Rows from block 7 of the image encoder, named by matrix and row number. Each number is 128 + 24 x the weight over its row's rms, rounded and kept within 0 to 255. All counts start at 0. Numbers have three digits each. After the name is the row's rms in percent of the matrix's.
# convs0: reduce pointwise conv (encoder.blocks.7.convs.0.weight, 256x256x1x1), inputs 64-127
convs0.36 095:115153156138140148167112140116115093121157128128095127103113128146135112115118128113165098142119106113092083127116131100089128151103163121135143104163132118120119116099110140122122152132186133
convs0.37 080:108141139156134136133131155109106157102134130099121128111138156136128133074133119133127101115147109112151115089106122125132105150120142119113133061141116108114164123130074090107072135103112139
convs0.38 090:112153124155114141170163134123111100135151095095084078126143126132123098126120128121143094127104147130098108168125153123088113125113155129129133136117137133125097123090145185088157127160181126
convs0.39 110:102144114172133112130127097131082056086088121165104107131106121133119136114119089092177135115129137142100134127118104107105122092119157108129126105138145099103139077117137147105139161146185113
convs0.40 076:099082111100126109107115104142111154145073185096103152141144084116145110137138117123100160106158103120117139114130133170135137116129117140155134106109128115123086120127119124114127112109101140
convs0.41 101:099086105079138100102129141129124139147079155113127127151107145125137143119108098132069152092175078118143115149095141165124102126113109133135116149102134087124091091158162174123143096135079125
convs0.42 082:150117105131090096099116089121116102120103150144116107140125056113138099113124090093110108109116120072092168120117098140149131090151130133103134141101123134138109114120133123110129124141098125
convs0.43 093:117134127167130140129081132150129115122112129148111128105127110136129108115129104106172094121088076126128083121116108107102151119127138141127126135146133119117184113086086114111102183122158136
convs0.44 106:080104128121134124106131122128111139106128081172109134121096118147118127085104100112106154071167120122127168122102124143096105132081124119134128112117168107119121113126167140100143129116075126
convs0.45 092:111125100165108100096134120150105127094106114154124119114125099128125116127113123104175118135082120086125127101141121105107138095140131124088121148104150114107167129098128098132114183112131113
convs0.46 103:107174120174142124137130112143113104117087134159120142121122124164130117113124117110204116153108101122128133137129071082135134115157111112120135145144136105122163084105110143128123187133176124
convs0.47 105:117190105149154133132109162130114130122087145101116129113158157129147136172129166131160123148152142108120075149170155149125144120154125154105140137116114139116160115135108145115122158145192152
convs0.48 106:131127126089146125121104153118121177092140115118143131091114137131112117072118121147087151144166113117131124111107100105111107122108117123165126112129119096138088136137138121129134084104069120
convs0.49 089:119110089111117087106123109145128132138075141123107170154150085111117130165147137105106129076137152118123132146151145164133127089134095124122107146084138148113076108117178129142116116157098132
convs0.50 117:114167107176127127153139107106112096139123122107091104143127166144127142135099135117177079146107150138137103133138135112114130118145160118103125129120099107114157118130105137137113158141211105
convs0.51 111:106124124192117140134121085136116081110130130114097116162134119141149137109093126111172098128097128132146079122119113127080131124135154133127127124131107127115210142108097122111118184132156139
convs0.52 111:114155130113201127125111186129122173086150088127172137083102183121101147129101172176104173133200129103141127135140097114121130135128112150145119147119097135115108108168136139138143097126127104
convs0.53 107:135143129105105126135128107169117086158106166128101172141148098129134081156173104082120117087110117112090119131138130146153131124121133132123140147132140131120099096088138119155115112139096160
convs0.54 117:144099092060127094081103124135159136138143137144139156096101124077131094112117140135066113141120128119096134103133127110118100086124109138136108126099076103156080145108131123130122082120059131
convs0.55 123:153084130095134126102134119141153140126167109171148133128112109109124109083099121145095128151130143122087156143131111121097112130121148123166113133129131096161079160120129143138125118112080129
convs0.56 110:135155117112187113116093131111099118134127108151142135139094160151113170140114139198137142182178117139132096117105119100140104137137089167140120122147118110114120099164097124121103136118134131
convs0.57 097:096157146167158144148154162128133168138129112099121095125137157146122097135134113060169127094141113141116111136118120162098133138107131140125148126142180088101187100120110143126150177121206146
convs0.58 055:138093159143115187151117075127131154139166115115121100110115102156129122061143091129115124118128097115112179106109115128139163192139181115120158105163139106151109109123099112157137171134112119
convs0.59 116:085112119165077136136125149138125103114081139107103123135133095138128103118120110038122125064074113111148135126112166117098102105098171121130134105113126128110177116107155113120131148150130148
convs0.60 105:109093116107165106103109123117091149099099073130117138122090148131119174137109133163112144112191117136145108106128106155086106117113111169123128093123135068105107103172108121115125129104148109
convs0.61 124:152138114093192120099117129099096097115122096119148095129104170132115154132126152183131131171157144147110114101129110101143122144155114157131119128136098112132118112147084108135122116100129121
convs0.62 111:133090138135101132132110076145132087129156181124105134147140105110119118134109135142143067147060102109140100123141140122122134121122128098070124095142107138135134106075100098098070141134097122
convs0.63 117:128161126105207129132098139113097122122120101137144122136088166142125161132116131193142147176179110127119110133112107111142101145139094168142115134144127116113127099158105145121109138124146130
convs0.64 087:120130115158109123130105097109136120107127124128109101098127145087126107094101114093130102123069160170111135133119101105102100107123139117118113108106145087143143158070106136103114145138158111
convs0.65 070:112068151119104156154141087135111104122132108147108147144147092182133122108117088107124142094140104117116118095105102124130145142123143130114145080157117104147118111123093100127105149102099137
convs0.66 085:146155126206081133127112099134124134104143129132112121175114127176135159083101119145144094153092104116162171107096094126178112127167155153115129094130141126150168111130126088120079160125119144
convs0.67 089:131117114119202112105140107137130145129139124178118123152076118136133141162087166182130123180153149113130139129155111127108077124153110126126103120111086107148122138133111128111138126116133127
convs0.68 068:123112140070086136144089115103133141123135119106116084108154063131132117179138145106091137119125137091104120147187125125108166130105130115131129144134121195125086123144146127128101112124093131
convs0.69 093:155163114224098116109126108138122128105128139140126124199115128179132175111104154146143101158088140118178194117139119134179116116194140129072118119113136131150169135151131085130106161131115122
convs0.70 090:138163120180155097114147139134097158093118130146129127199086158163113199135087147170149119160142114124213187125130097138165110135175129137121119128117098096127168118167110108136134138117130130
convs0.71 082:098122117105103137133122151099105127101116129129091113097121113127126120194119183107127096098110200111078113128209164123081122128079120107097120092121125156091124092113123116074069126126138133
convs0.72 082:150116074142112065062127160140132121149092148124103123140143112089126108134130109109129113137116097128126138118131151150130142075134090115145101128071145142131133158115133123122145130146126127
convs0.73 113:117091128087129127122110170129144217149141136113094128103122157147151093116122133155137130107144105124119135120127113152116159134119124130127154127120132142134091109109106114112108151134114123
convs0.74 111:109092110106132104106127099146102109133102127166123171146135058162122118135141099107117155085146126126096152124121134109110145102115119128109131136108152137118091092136128117137119154111090128
convs0.75 111:124112141132127140137085061161118113133124137151130194177145092183131146142121103118161145112143120107148160086124125116130143140138138134125147116141132115146102107148118084148110161080129141
convs0.76 122:099121123083151138110109179102128152113112096057144091059113152068138059119121130133106121111125092113046101128103116124082133138101117149125138138101132129121100143117119143072134129146140123
convs0.77 107:141116146082141156135107183109132120129144109069130127072091128110124103109107123122100114129118090108093093093101148093109124154124138132119134093134079096120093110138107096129117096133098108
convs0.78 125:121127115121155138102090191090142151128128113083162105079099154078122082119110142121111127129127066121082084113096132120097140129085113153151116134091121113121148125130121103080123131131119120
convs0.79 109:132163117211087106128098126129116137103112165138137121189129165144132181073121113133114111127111106115233184132098116158158126125139138176083122105118159134133182121143139117144122150114115134
convs0.80 115:133146116167136126117136077106127079101140124135131109181104107169116146109094115136150117140134135140159178100124108089148107126134135120101120113116136084157136119125134078126143174089105118
convs0.81 097:127129113083129117109115105159114124143072169134122184117133104110118104153163108076108144118158104115103153144135134142166121114139104118130139139119068084104075107109124128139131106109105129
convs0.82 105:087132139183107139134127110143094131123107134159121113165126109173142130121120094092141150086161115098150171119121128151129134142132157105135133100143187107094150079125182130145140140118128147
convs0.83 092:106134123189147132110147178153106151114118132112115116133111204153150132111115103117144083113113130138144093113111125140107130143106155144124132086110159119102227089104093140122117167117164117
convs0.84 113:076104130099144130124121059140099142123137113191132147129110095144129115097134098118064170091167109119126160131112119138098130131118115120145126110129139104121105087128168128127125097120092143
convs0.85 106:113123136122149132137143204130112137125116126111141124070117194115138106139132127100107085106121128124110072125096124116086127143093149154128146129125093115085171111094053121103106125127119135
convs0.86 100:095159112216131129137141155141125104117127117127087114155157160159147122119123113075176094110080135132125109151132117141107119129122156119116127127106183124118186110088112173116108193141202136
convs0.87 111:131148105127127104097141076117135137138106141157144147132118076132132131133114140143128172137156149113131185110149112128168116110157112121142115116106134100143110111145151105124149128081067128
convs0.88 101:109143117182147130134144120107121112092130084104103118128132160132127123121104142090202091130110145148113105120148120095101107127130116120148125112118148106115161157096103132111136189126213121
convs0.89 096:142182118251088123116095104120127119099135155137123121182121141159128163084115120143150105160102102109171170137114085117191123120156139151099124131126162119163210145104120120115118201118119126
convs0.90 116:153122130122138123120113097133125155094148116170146122151087128136108138072108119174083149163159100141155167143107087135138115130137115153148119150127121101152134123136140132128125122129060130
convs0.91 110:107102130109142127125123096124136126124134083166170126144120121143134146106144091146059202097198097118130133150095088158107158125100120144146117133126145107152124133170155135135127112130078137
convs0.92 124:156101123104130131112115099133139153118168121138124091116124120087124094050100130141102105160105110136106155137121111120108098126121154123183121130118126099161125173079091125109152122107077134
convs0.93 111:112161121154141124133146139098107114096131085102097125102134155130120112118113136100195088136130155136112079115146130073092100143122142105138126093125171115103128125090098150099132165119206128
convs0.94 106:111152105180145110118152121124130118121113100103132130135160146136134115144132147080205123115131137128114128127144117101108118125162120131150124133111162115135160160108128142150161183131220126
convs0.95 107:114123109181134118122147098105128099116104098109123138141162147104114124158126160064190081099092153143121116128155109108118134110155129133135114138105165141137135127109126141135139175134197119
convs0.96 088:116065121092158116123132102131103142119104116131168144097118114115125123165137139110082197084162152118112127116158121105113129122128116157127130153123102103113114089151155121160129130116104123
convs0.97 091:115126124148136106122120126128109186101120091111094140157098133125121177130095149151124129104190136119197118131152112137131104128130093110130121117131121119127126127165103121165110120104137118
convs0.98 099:121113104082085105104125137134136076150123136104128116081104104103116083108115117116113126121122132119062111109121172100113118096097114144119091099092104108110104131095118107088103093121094124
convs0.99 090:148147119214078104121104111122144158113137128105134085164154162130118174122114132152120126156117143118204157129130101145166139128156131120114121118126149126184161139150133115145139152113124124
convs0.100 093:118080094090129105080135113137117097138109141145135130095117117107122118135116127115098131120120153111064127086137146111082122089095128155112104087099136113120101115116136117092119138105095128
convs0.101 086:148218152150138142158120172121118130095139127120104126176104187144127188141121133164135111183136090134201131153109095135183100169202138134119145135154111119162145140170098135149118117131138137
convs0.102 101:110103125125095128119156120151134087128133156131078090109115129092123089145107155107107063125076175086098115113171157139117114105106136133126111096124119132116137115053115108082113131124117118
convs0.103 091:135100112173116112112177109137162125104110147142138108149135127131139128085114105117156110135087133100132160094090091134122130096121142136142108121106152124132154141119143104112140157129113124
convs0.104 106:141108138078143119107125142123144160120154117131133101097113155094145106092116133155089121132124108121112120127119065129099164158091148142140128105131137150157122147110128126091081111106076121
convs0.105 102:146067114082138098105117126131145158120145121157148114125114142115140140097124124141108151116138111119123113120112070124099150121106137145147124123100102114151114164129118117129089108113090115
convs0.106 073:136127155084116155157102127133135095129142121103119112112120100139134105092150119107123109138110157136107120089121159101107126145144141127115146093141099090149086134100095084143108097162110140
convs0.107 099:134101113068132094109107133136133189126127144129141144108128137121152132119126138142087170135157094127117129116115080141123146126128104145148133132108097105157096163145120116133115093101069118
convs0.108 104:142108116113117118113136099129150176139159156157121107119125120097183098093098137166098116168068130148099168133126082143123123115131146118162148124122095104176139206081109114117135145112107133
convs0.109 101:097107127137111098109135092119109146117084105169141122144102109133113166114139092102094149067162102099180154117091083151136142116117095109095109118123162125095139102163168129148113129101100127
convs0.110 104:105128112192162118147136135113118100114148117123096108139117152132115139140102146124176069141110165153135065138155139107084105120120164137105121121127130111099159095115115145085111139158180129
convs0.111 103:107153110157160123151132141118131086121152150137102113126114141121127115129105140121184090144107166149106061142147150094096087092102138140120115123123104102101146110081114143074116115160177119
convs0.112 108:090128122117104113112112059159135078152131144165128202105136098106116091157152141113151117112130142117106106127128123108115118110114114119097113128122125120130094118081110107090116121117129133
convs0.113 116:121122113087133119121128101137124094122136141163116185077109120119121103142119126145152107137113105120101079106130138103132100118135119135094121127131117099127129091115043070117089113108117128
convs0.114 088:110133139128092137139121146124121116124113142080123115152155102134110119095153085074110132088118127114130149084114172136149134137112134124131142106138134111102127130103137091147151120135105136
convs0.115 112:129114102098134108121126080130128099125121126199143215093106114142121128146112134146156133135126114119129094110137109105146108106151098130095115129135129130134134112154077094129115118107123125
convs0.116 108:110117114110120114125128071142148073153125143175136189088119098111114079154132138130152111123121128120099092119134128064127126110126123147101121131130099128142101115093107105105093095143128126
convs0.117 109:134119102090126104103136068138127077133117135176141183081128110122119095140119139144142129135127106122094098106134119091128107105142122137082125120122110120145104108139102125119114102114127127
convs0.118 100:135113110086133108101135061138150050137112131145141194091129096112102107166128140121128103127129110097096078126136131103134126116151097137057122128125132133122064102116093107131079104144095106
convs0.119 085:111091132126127135119106092138131080136147121118110177138124098132110112149129115109159109084124085070105113080130146134103120120107122123114131113143124120099100094087119067130136127128111135
convs0.120 090:124173143158158143144179143110139157106157136130114123105110147136113105094086146111161080152123152142142130144138116091145107157117132123132139130138110120141136136080121143099108144120168116
convs0.121 098:118081097119133099094123145141120102121098119111146104105130144110123120148140148097121112066104160098112106125159135098104161106110107161122116116065108165113130087130137135108100143141135134
convs0.122 121:107093130058137131107122101121124160125139093145127094097112119118118115095104103152062146118165082110100104134084099151071131121088129147139131135129148120129099125146141132089110086131065109
convs0.123 098:100122137179098160145129087118111087099153131119098111153122112165124122112128095092171093121118121108151124082116133098136106157131173121127138079155136104125169093093098083127081181109113150
convs0.124 125:094062121073138108111119062151106150121101125178129141131121108117122138148098105156043154109160106109132104125106100158101138109096106134144119106112153110121101101152129130102110070121075107
convs0.125 109:106169132199103154140144113120107123078130133131050124164132110161119127089112102092196098127113101145153131114110077111157118150149143123134138098161142099126159107082084136110144167113151135
convs0.126 100:148089100104139090089133100123131124139105107182140139117120129105114152140124103172083143130141074104125128118080090136135149101129105169133112120098146127151121108151130125122083106099067112
convs0.127 108:176111117095140123125111116124161166133156116135118150083093124104160105129098146173133106177114095129099143138098092096136104124158123123141129140128085088169095188107113113144111113128104109
convs0.128 098:168137121103133092102122138129139154113147080165150153149117174125106198161117178183107117167123120120180101125117080131125128135161103139141109103120131129129134120154116094167118107099094132
convs0.129 107:100114122125136136146129160136117097125118155110106147088095133125130095122127124116148095127107116128097090109102199122085106118123112126143133087133150077082136111092073130095139139157138130
convs0.130 093:097142109153164125128143153102102121111107136103094107078147142104134103151120137117144064126099144142082066136131127106088128098096137147136116118124148135103146111107108143091118139157198134
convs0.131 084:146113113201100127118149100116156138152134136138148122193146108093135140164158124110122131127082151167140193115144130132169137109155152132157115145113156122162150187137154107173152142127120139
convs0.132 087:119151124115149120130105121126117104115100082125124167122111145148123151147117132121162115132111112130119111151124093107117086124154081102146128153113149119098112079134124168141156163153198123
convs0.133 100:105124096152090110101121144124121084128112158140100127122087098151131088110120108094146118120072110136096135141105166096106067100120118117144112136108154127094150111103122139132105141162112120
convs0.134 057:150145148128118148142099095134127142123127120118107139142126131157122153070112096148104125171139099072156149130095125143142131158142131124098151117155121129147102111144111124138108118129084135
convs0.135 092:125134127098121124126124172148121105128113171117143150108108106137130118114143135110121135130116133126109110127117232112143119127125103153116128097117107131117142101135069105089085125173093147
convs0.136 105:140148113198080126114127145136126142117128151106127127138135174117124168123121150124138093130101118111188147136130139137139122127183145154092129098124141129127192127145129122145110153119144135
convs0.137 113:095137135051122142137140169096123096127106122072111141058114124107141102122140103113088132104114094120093071136100165114098114152090120111141130131121098113102084119125119137099144087144114133
convs0.138 084:144120092092158074082126125127137137127119128107145115103148115092133106149140126138110157140152097093074112120130120124140146100130099159146105131092094130135088122141145119128134116113095126
convs0.139 118:106104103096147112110147090128101104093098081161135087127114090131109105116111119099111143094131133123078144116136118094082120113100147132135105125106134115124110114118149130107120154124106099
convs0.140 099:119141099059127088093120131118149123152116155083134176068110122094144082150133133121123139137126070079104098133109133115137117110141102133131124148102078105131092131112113114119118078129105125
convs0.141 120:107119118088127111105102175127116098111102120099098125066094140103114111128114116119110113118101094107088036113106142109091110123121102107116109123104093098106135111114082121081139137131127123
convs0.142 095:135122095076128083085124092128141116141124148125141161084134090103130113151144122124129153152140087103075100098117103128140153085131098154143112135121090121125065136146149102144133116093098123
convs0.143 083:126155126120081125136115083135145165160132146061110116103163098090150058132152129107076136127110115127112157103129113175162155125128150108139122124133104137133132160103130121132175073090099132
convs0.144 105:104108127108106101116120104142133156154075157089091155102121120124132105150128109097087132099156136144138112121135108145138128113123107106136144115128132130112111080123119133135137157120074140
convs0.145 122:150152120131126110125118056156143120143149146166129157116127112128152105118129140132116140182107131149121185106135098125161126109159123097094155118143093106149117165102142100128116140110084111
convs0.146 114:117120093145151083082145162128120161120097100122110102118114155126116126100127104132135108097146115134130086131087115131083122122077112106123088108073149113111143099120113144105149122141149121
convs0.147 115:093135121192146122125154135118100126082139113136074132144095103138117119152120140101180076097128144146129105147138120102114075135114150125126121126113124095111146113098083154121155165148191121
convs0.148 115:117094112078145094102113086154141134173118157120122182111118079114142111161131121103109140117136126154127122122146125131125128126133113107139147129129105123111069109128131122160128135116060136
convs0.149 106:102099103149132101108100101154108106126083166125122150174147057171128111150155137075146146071119141097138146098143134143150141104123127116077134155114147144103124091125154097144139158121115130
convs0.150 114:163146107127131102105111112155152120140159145176138149111132127122153105116129143142117142194118130112123179086147112127160134107161112127092138114123086111170137163101131066119101136105076111
convs0.151 119:106096131135110111124132105127109168127112091165129131151100115182127145081104110138105174064188138122158134127113137166108121120099115140139107110115162124118133079161158138138143140106097131
convs0.152 111:094132125182146146123135160122138120142099134107095113132107139113110107113121117094142102086082109126140138123110141106109104100117137125103138101113153103099197109112148126107149168148161129
convs0.153 106:138118131165082137123123124128167136143138135121104098151131105131133117106112127104077095104092117119162154128129113138120118108120162133107139100117131116126159136105132106123095138164089116
convs0.154 106:117122095220132113099162147117158121131114136107128096148140150104133131123118130114156105130092128141159137114137126120116115077157141128103114107082154105133176147115127121112154179144160124
convs0.155 073:123105139107128121126132132108131131136123136107111119124121103121120113134117109123071107096131092058118118095133140155117140136105130107118133107136115128122092136106112105114109123119057132
convs0.156 094:091158094082127090104107171120124146133073108084111108082115159097133093121122126106097124100117105109100119150115129145111125111109087134145102141096101130089123114130136167095165121134153134
convs0.157 114:116140115119201113132111160118078151093093114142134120120086157138103148114103129167136149149169100119135116149117109119120126155134087139148110153124106099102114112142111164110152133121129124
convs0.158 097:118134132090177134160132153110110118129127100089113118101140165113128125171131155136128090163125139135104087158143103118093121127127129134144142139131080111112065116114118181133147133140189140
convs0.159 104:084145126141145129118135163135107182124093126122127088125114133132132116107108107087110133086141124104134178113139161144122120140116131125131127098108162112084163085136140122136137163126127132
convs0.160 114:100120131111092132126105122142138101150121179123115158098111081127142068129121110097149103121113110134088112121117150095105116124123112114110134123142130117120108119072122126111132111101115126
convs0.161 114:115112122106123114104097131125133086146135162130138195113120098136112120177113156133155092109114134123117085116137149093113094121135101142117121144123118109134104116128111113115117120106135132
convs0.162 101:144107098073145105090095112147151107170118174119136156124123087121149117157149111122118122134127109135084135105113156142136153099145102114114135148113102117141041152122131095149122106136098138
convs0.163 109:158137101165109119113075074140147106167144192154151134171120110120138125148149141139115127162108093094151173096127104111149133103178148140095133142131096086170135131145113109154146117119124123
convs0.164 118:107123099145127099101164139137125110100106097134100086125157141100112107123095135123133102106112154125098130148139120137073114081101118132108099117089136145122128132101145141067120136157127115
convs0.165 116:115091123137126120105137118127145087135152130136129214145128102161123157169128138112168104065115089107163112108119103119126094126142104116102122112116117118134130105143113126133128141115136148
convs0.166 115:146098124119144128123111154125156127150128147136165129143141150122131135175148134131094133113116095093123116119100095103140129123138130162139138160123138123141152127147129083147140137132106140
convs0.167 092:151097100084123105101116120143143112165106165105127151151128112143155119167159098089102118110111127114097141114133154135146159103149116124119157157113107138131054120112140119163127140149106138
convs0.168 085:133134124177119128124141190144101124095112151146139124178094174148105170108113135153134125137119082110175160107103143114137122113168112120113110154115124126108193105164132126155150127127129106
convs0.169 083:112144116162128138128151166150096114095119167145146140152099161155102161128097143139131115148117123102168132109142145104127112125147097117087108127117111114094188089157100115142124126110128102
convs0.170 065:131138165099111177177123108115151150135175102079125115116113140135119113121133140152098123170106130162143115157101100135109133172130159118144155148175139131146081146120134141158096119132125130
convs0.171 082:099099112049116104106075132138092104114093146125114144086122073107140090134147096081101125079118100105066122126120160117137129106128109132090115114114083123094100112111117135093121108110120125
convs0.172 090:135142102152163112102141149119120143106125130132170123152117181135112176122105160170116136176133115141185120093127106109130114112166107124128109140108090095136169154164089099148128118119118118
convs0.173 097:112104131135135132141178111133127122104120100106103092130143100134123129175083182110146101118116191095112135138191131148076099116115125120095110113126132135116127149114122123096104112151141138
convs0.174 081:140115122134142113111076101125133163143126124156168132171113134150129187106110159159089167158157059091184132090096090112147133115161121130147134140108127084137128140181137081159150118120084140
convs0.175 078:132100126199102121114150161141093134091130140165124128175120193144117196110105129157132105142127089117187160110105123128114141121142133104100112132112124128109208111161114101144129119156109113
convs0.176 102:103096123150136126113114119142117109112108090175106125116107140145116121124112119085133129097105121127128131129127075121107117120117113094131118127129156110108165098103098137108109168144157110
convs0.177 093:111127120115122107094162089117106161090130087146095125137118127123114147102112096159103140127144102118151132119105062194105109121123138111164121114114161115102107116148144124119154105109084123
convs0.178 071:149134132092088141144130103149138115134140152131101137135137127122136092104134119128112109168103088093098134121105121130124133133144137107120134117149141124152077157091112129143131103112088139
convs0.179 101:115073118137118119116117083136125112101120076189093155136111084153115118118105118112140133116117125113119116106124076144087111111120126099130120096129137122120127115117101117117137144121101120
convs0.180 101:091095118151111130105119109131135120131105095203092144131128111147114121103115110077129141087121120118130139121117049144104121122111130082135127094123156114108150124096108117103116141131103116
convs0.181 093:104111128113124123120136169113105122139096182117125141067118107073144103126139135096160107118122113112108120101117190105115123119114101096137128097125092107107118090110111098122125091122114152
convs0.182 095:103096122166127128111129097131108113096109105171084112117111152142106121111083132077142109095073137136124147128133051118105116125107114111133121113137151116102153102081127135085095162149156102
convs0.183 102:146142119115130113114099135106136223131149148078118101133122186109129153129113147188087130149151088114160117119107081158124134122143127136119137127106145120151115132151121105124124092131082112
convs0.184 096:127141121111152126140143181119158133138152107096132084100173149106129088102124131115084113128104143150079106178121125167099139115102136159133121152110135162127100136088124175101116106192124130
convs0.185 083:125133103113165106108115210134125135134104148092150092092126167085130102129129154135099135121147121145094085113113161149109138104088104171152102144088161144116138146135114115096145115136137113
convs0.186 109:108123100154130103112155145121132119116114088130099088108175138110119106122108137099116109105094164127090130160148127147096118098123134120115102129092144152118132134093123164085119135161145120
convs0.187 092:109150105139138094140145135137114094126106113135093121139177109119103104169121145083143134120107160142103125190154144150116122107138102131128116179122124180101108086094152183115137135191149128
convs0.188 109:078126106152131109123150142122116094108103099137077097104175133114111086128120140071129092090094163133078103161150141136081113113089133133118108134110134149104137106078135169083109128168143133
convs0.189 100:139135135086172144125142190107158161139159119065155069090143184112153114150127174166119128163142139141083118120126125130101137135131162158152131166117121128166080209154117117113160073137163131
convs0.190 098:146125113168094114116084083174124115112133129202152180205129130162119143124153091114104159142115086119187189123103081101178134113175131143086134153129144131153161131146152110168150151131081120
convs0.191 080:151156122093123125115086115142120098145125185104120135136140127125145113138141142136107141153147119100136155109142144150166149120161132131119136097120104140151107108134124105116091122118087143
convs0.192 083:133123092133152081099130086128141150141105126146165123148136134105140195112121126184108147143154125170170141124104091136149130106137084121115110138091139136131137149188148121144133133094130121
convs0.193 088:114131118106168123122115174133087152108124163096120113100118121114135109097122125154101104125135142097135112082149233137124145154136098112117137069122111123108136123105098109109119133112131145
convs0.194 111:110118115114089137114110159125098116095121143131119118078124122108114097086125122124123097102082117110089104109107187112086139135087141153113122100114129136100125095112121121118127098136095127
convs0.195 110:102133121116087136117111167110090122087106142134105110092122128113110095066126102120129102107080122120092104122103203121094135137102129137112121108111135119104130098102109128126136098137098131
convs0.196 089:172136129080106122117104108148146122154123157132138164142137115162150154162136144142109146172132116145115171099161103157182118111190121119116147131141135123134074161133091087150134146109109098
convs0.197 092:127149124076091113144117118110165172148145153147096152110138100121121107124118132128111118145101109119114137186122115126149128117107146137136113197128113152156093155084167156092111098205125107
convs0.198 085:177133116071091123120120098110151117132128133121121143116116115128131090154133131123076131173113111096092141126147080141148115112159132117085134110113132115160116165108093100119112122120098095
convs0.199 087:126125079137173075100137128148128119131096117161142125159108144107130162138108135166150146150147150162138134119137110127131095079133072126123104150076164121122130123149155129122137131105160128
convs0.200 109:109101119102161124095098192137122195113147134081143109118104153145129137107095140178098137122193074106137103110117137143086129161100121140137135110094156119119072134165119125113153107105104118
convs0.201 107:147125115082151137115115207128156123159169157075132098084119133097143090132125159153119104155109121108068098103138204129122129127101106139118139117115126122128087148096135100105079081138116133
convs0.202 089:107139125237061119106134114127112108107102112146107128186137083168114149095124089072143137098101094132170168134118065138153138091129142111136131119112172137128223110137118124132103187141125118
convs0.203 083:135137086151128077081100152138142186137116164132127131138114174116132135135119137170116137142164111109168156129141133124154134103149107140108126127081148143148153118149131134127120148142127102
convs0.204 102:127122126118170133118100196114161203119175134090137084081116166104135114077091165196118116175163080132135101096114104144093142136122122149167145121103125104161082183117095125071136120106136124
convs0.205 082:118151126197119117121134161107108113109114106115137139141132160154125148117120118096115120111109100120176167107126102121185119103155125161112142134121148125116234111141134103146129154119126128
convs0.206 107:136136117222088118116098080113127090098129123203135143169112115159117170085111098143137102155096109127200168133137085100157108081156125137076119113125135128140199112129109096135099167149098126
convs0.207 113:122128110213099111108105079117116104093111126198131149165100108169112176092112092139138115131114115118212175125119083104150099091147117132071113103109134108136184109139123113140115156141108116
convs0.208 058:139137080130100063055120093131140144129100137133142101158158113100127123104132123119128135129105119126114171130133126135143156070134112126111100120065137129149130174149138117141133114127120116
convs0.209 107:139112120097163132125094164151110096113134150146127144099136143087112098130113126150128134164122093104099098133136156094114121123142143152129118140130110131130146113101072102104109108118107125
convs0.210 103:128101115087082124111096124142140095138115168089097138141137106136136107144120116095112125136113099134090135074118162140114139113121119102097130075118141139121090128113103089120104116122081126
convs0.211 107:102083117121139124118148079130129129118126108233115146109116083118118094108120101116158123100102090102107116115118086107086098098113151105116123125125123118116126112079094123107109138142119116
convs0.212 102:120124118121125124117144128108151114103140100114111108135113074113136095088097079127098121131116083094093131123088116118091120118102135132118109100125110110144091160106137118077129125140075111
convs0.213 105:109112130138138111115130156131090202090111061119135117152121149135123142078104125151109166090182130106142176104124116184113141153126098141136136108124176090137114117141139116133140143093123119
convs0.214 110:114112123094136129110107162117169136129144126110126100095110079113132079082096097148086141124133098121075128134106144129100122133106128099158122142118102102131075135125144128100163124143080085
convs0.215 124:090114119108164110122120148134121154096143089142148125122112137132103125071099099146080178084161117105115155125105123132063130115071120158131117127121157092133079145136152139121149124119090109
convs0.216 109:122201114169134128160113126127115091120117175141131103126128121131124115116111117112169133176090131138095124127133132096135114126130166122124135163132114122110145113096122145103164149127128109
convs0.217 081:120115102107122088094131102148112116130100148138114177116130146099118147161148132121132142114120101090111090089112137137137141088144093134113116099106106128093131121155080092113109125083110120
convs0.218 107:138198118134132104143076116137109082138115202156126140129139133107126091138147110116141130180084117123092141120147134125170125116141126103122131160131119121119122108097136136118144135099136117
convs0.219 097:114125119154128127146116118127141144108111078135121089125115177110120128147105133113115084111121158121130134159156114159083121136125161107122130140120192146137158114108154171091121156143143110
convs0.220 101:098103111128185124119165139132083125086088063100142097124112157102123129137115132099145131071146146124122113153134121125092120126111123117123131154098193153082147100139166160126154148156137113
convs0.221 097:149121102119126104097123115138115116107104144138126105114132106109122080119130100119130109126111112135095115097115130116122126085126120148102129108094114120116153119104091091097086161122125126
convs0.222 107:137194121128115100130090121145115080147116217156112154134123127111116086119139105117143129171090101120096128114120138102166115119142115103118128159128098104121109116093113110120123110112120106
convs0.223 104:158135124114125145122138147129129096112137133127136082146110121134131131085124103136123110142098105147115127122140158136140103138151139123105134143131138097111141107134104111145134135144100125
convs0.224 072:101089118107121120122114123130088152112109115116111151112131113122143132131159083097106119058162072075133112117129123129101184129108103113112124090124116137080112101154146126123092130116074128
convs0.225 076:088073123107184116115123146142095170104131082167139145122096147130101160112110137164113173103176079123137090128115133115069122150119106134145113146126113110092140102147113127127146090119121118
convs0.226 071:119103090123118086097156144115119161120083129131096171123125133108120165154142120126141128116132118099161108110117134133147122094128075107113101116088102111092127114153105112125130119145101108
convs0.227 088:102091120080197133125137131136108146109139090173144136124089139116108144109107118169110155120158073126101094153111111105072105135107112134147108142112112110111119117129099147126145093117114134
convs0.228 098:138159113119177102123109134116122117119127120138139110151089154141134137121104146171121117202121100163144140129115098101132096127151099138139098157122091072155126147125106124148132123104139133
convs0.229 101:132162106128181105130129137120112095109107144130122092130098141130127123148101145158145118198127126157125143122136102106131102110149103129145103147115081065151121142114090136125138150119156117
convs0.230 096:136160113120185114125109121111123106123122120147147100145094146140119145145111144177126131207132106167139138125125091105129098118151097146143102150117093073149126126138106122143131125109151118
convs0.231 051:110096163113105166155142100130109138126156111113100136121144119159142103088137081097137116117135060113141125122100096128092166170111157146143170094164117117127092144103112117160099109106108154
convs0.232 122:117123089098102080084102139126147132131128161135115104129123111093133106120121132127089122141125129102131141112143152142125148066099094126113109112102090132130130115116141091119107085127057111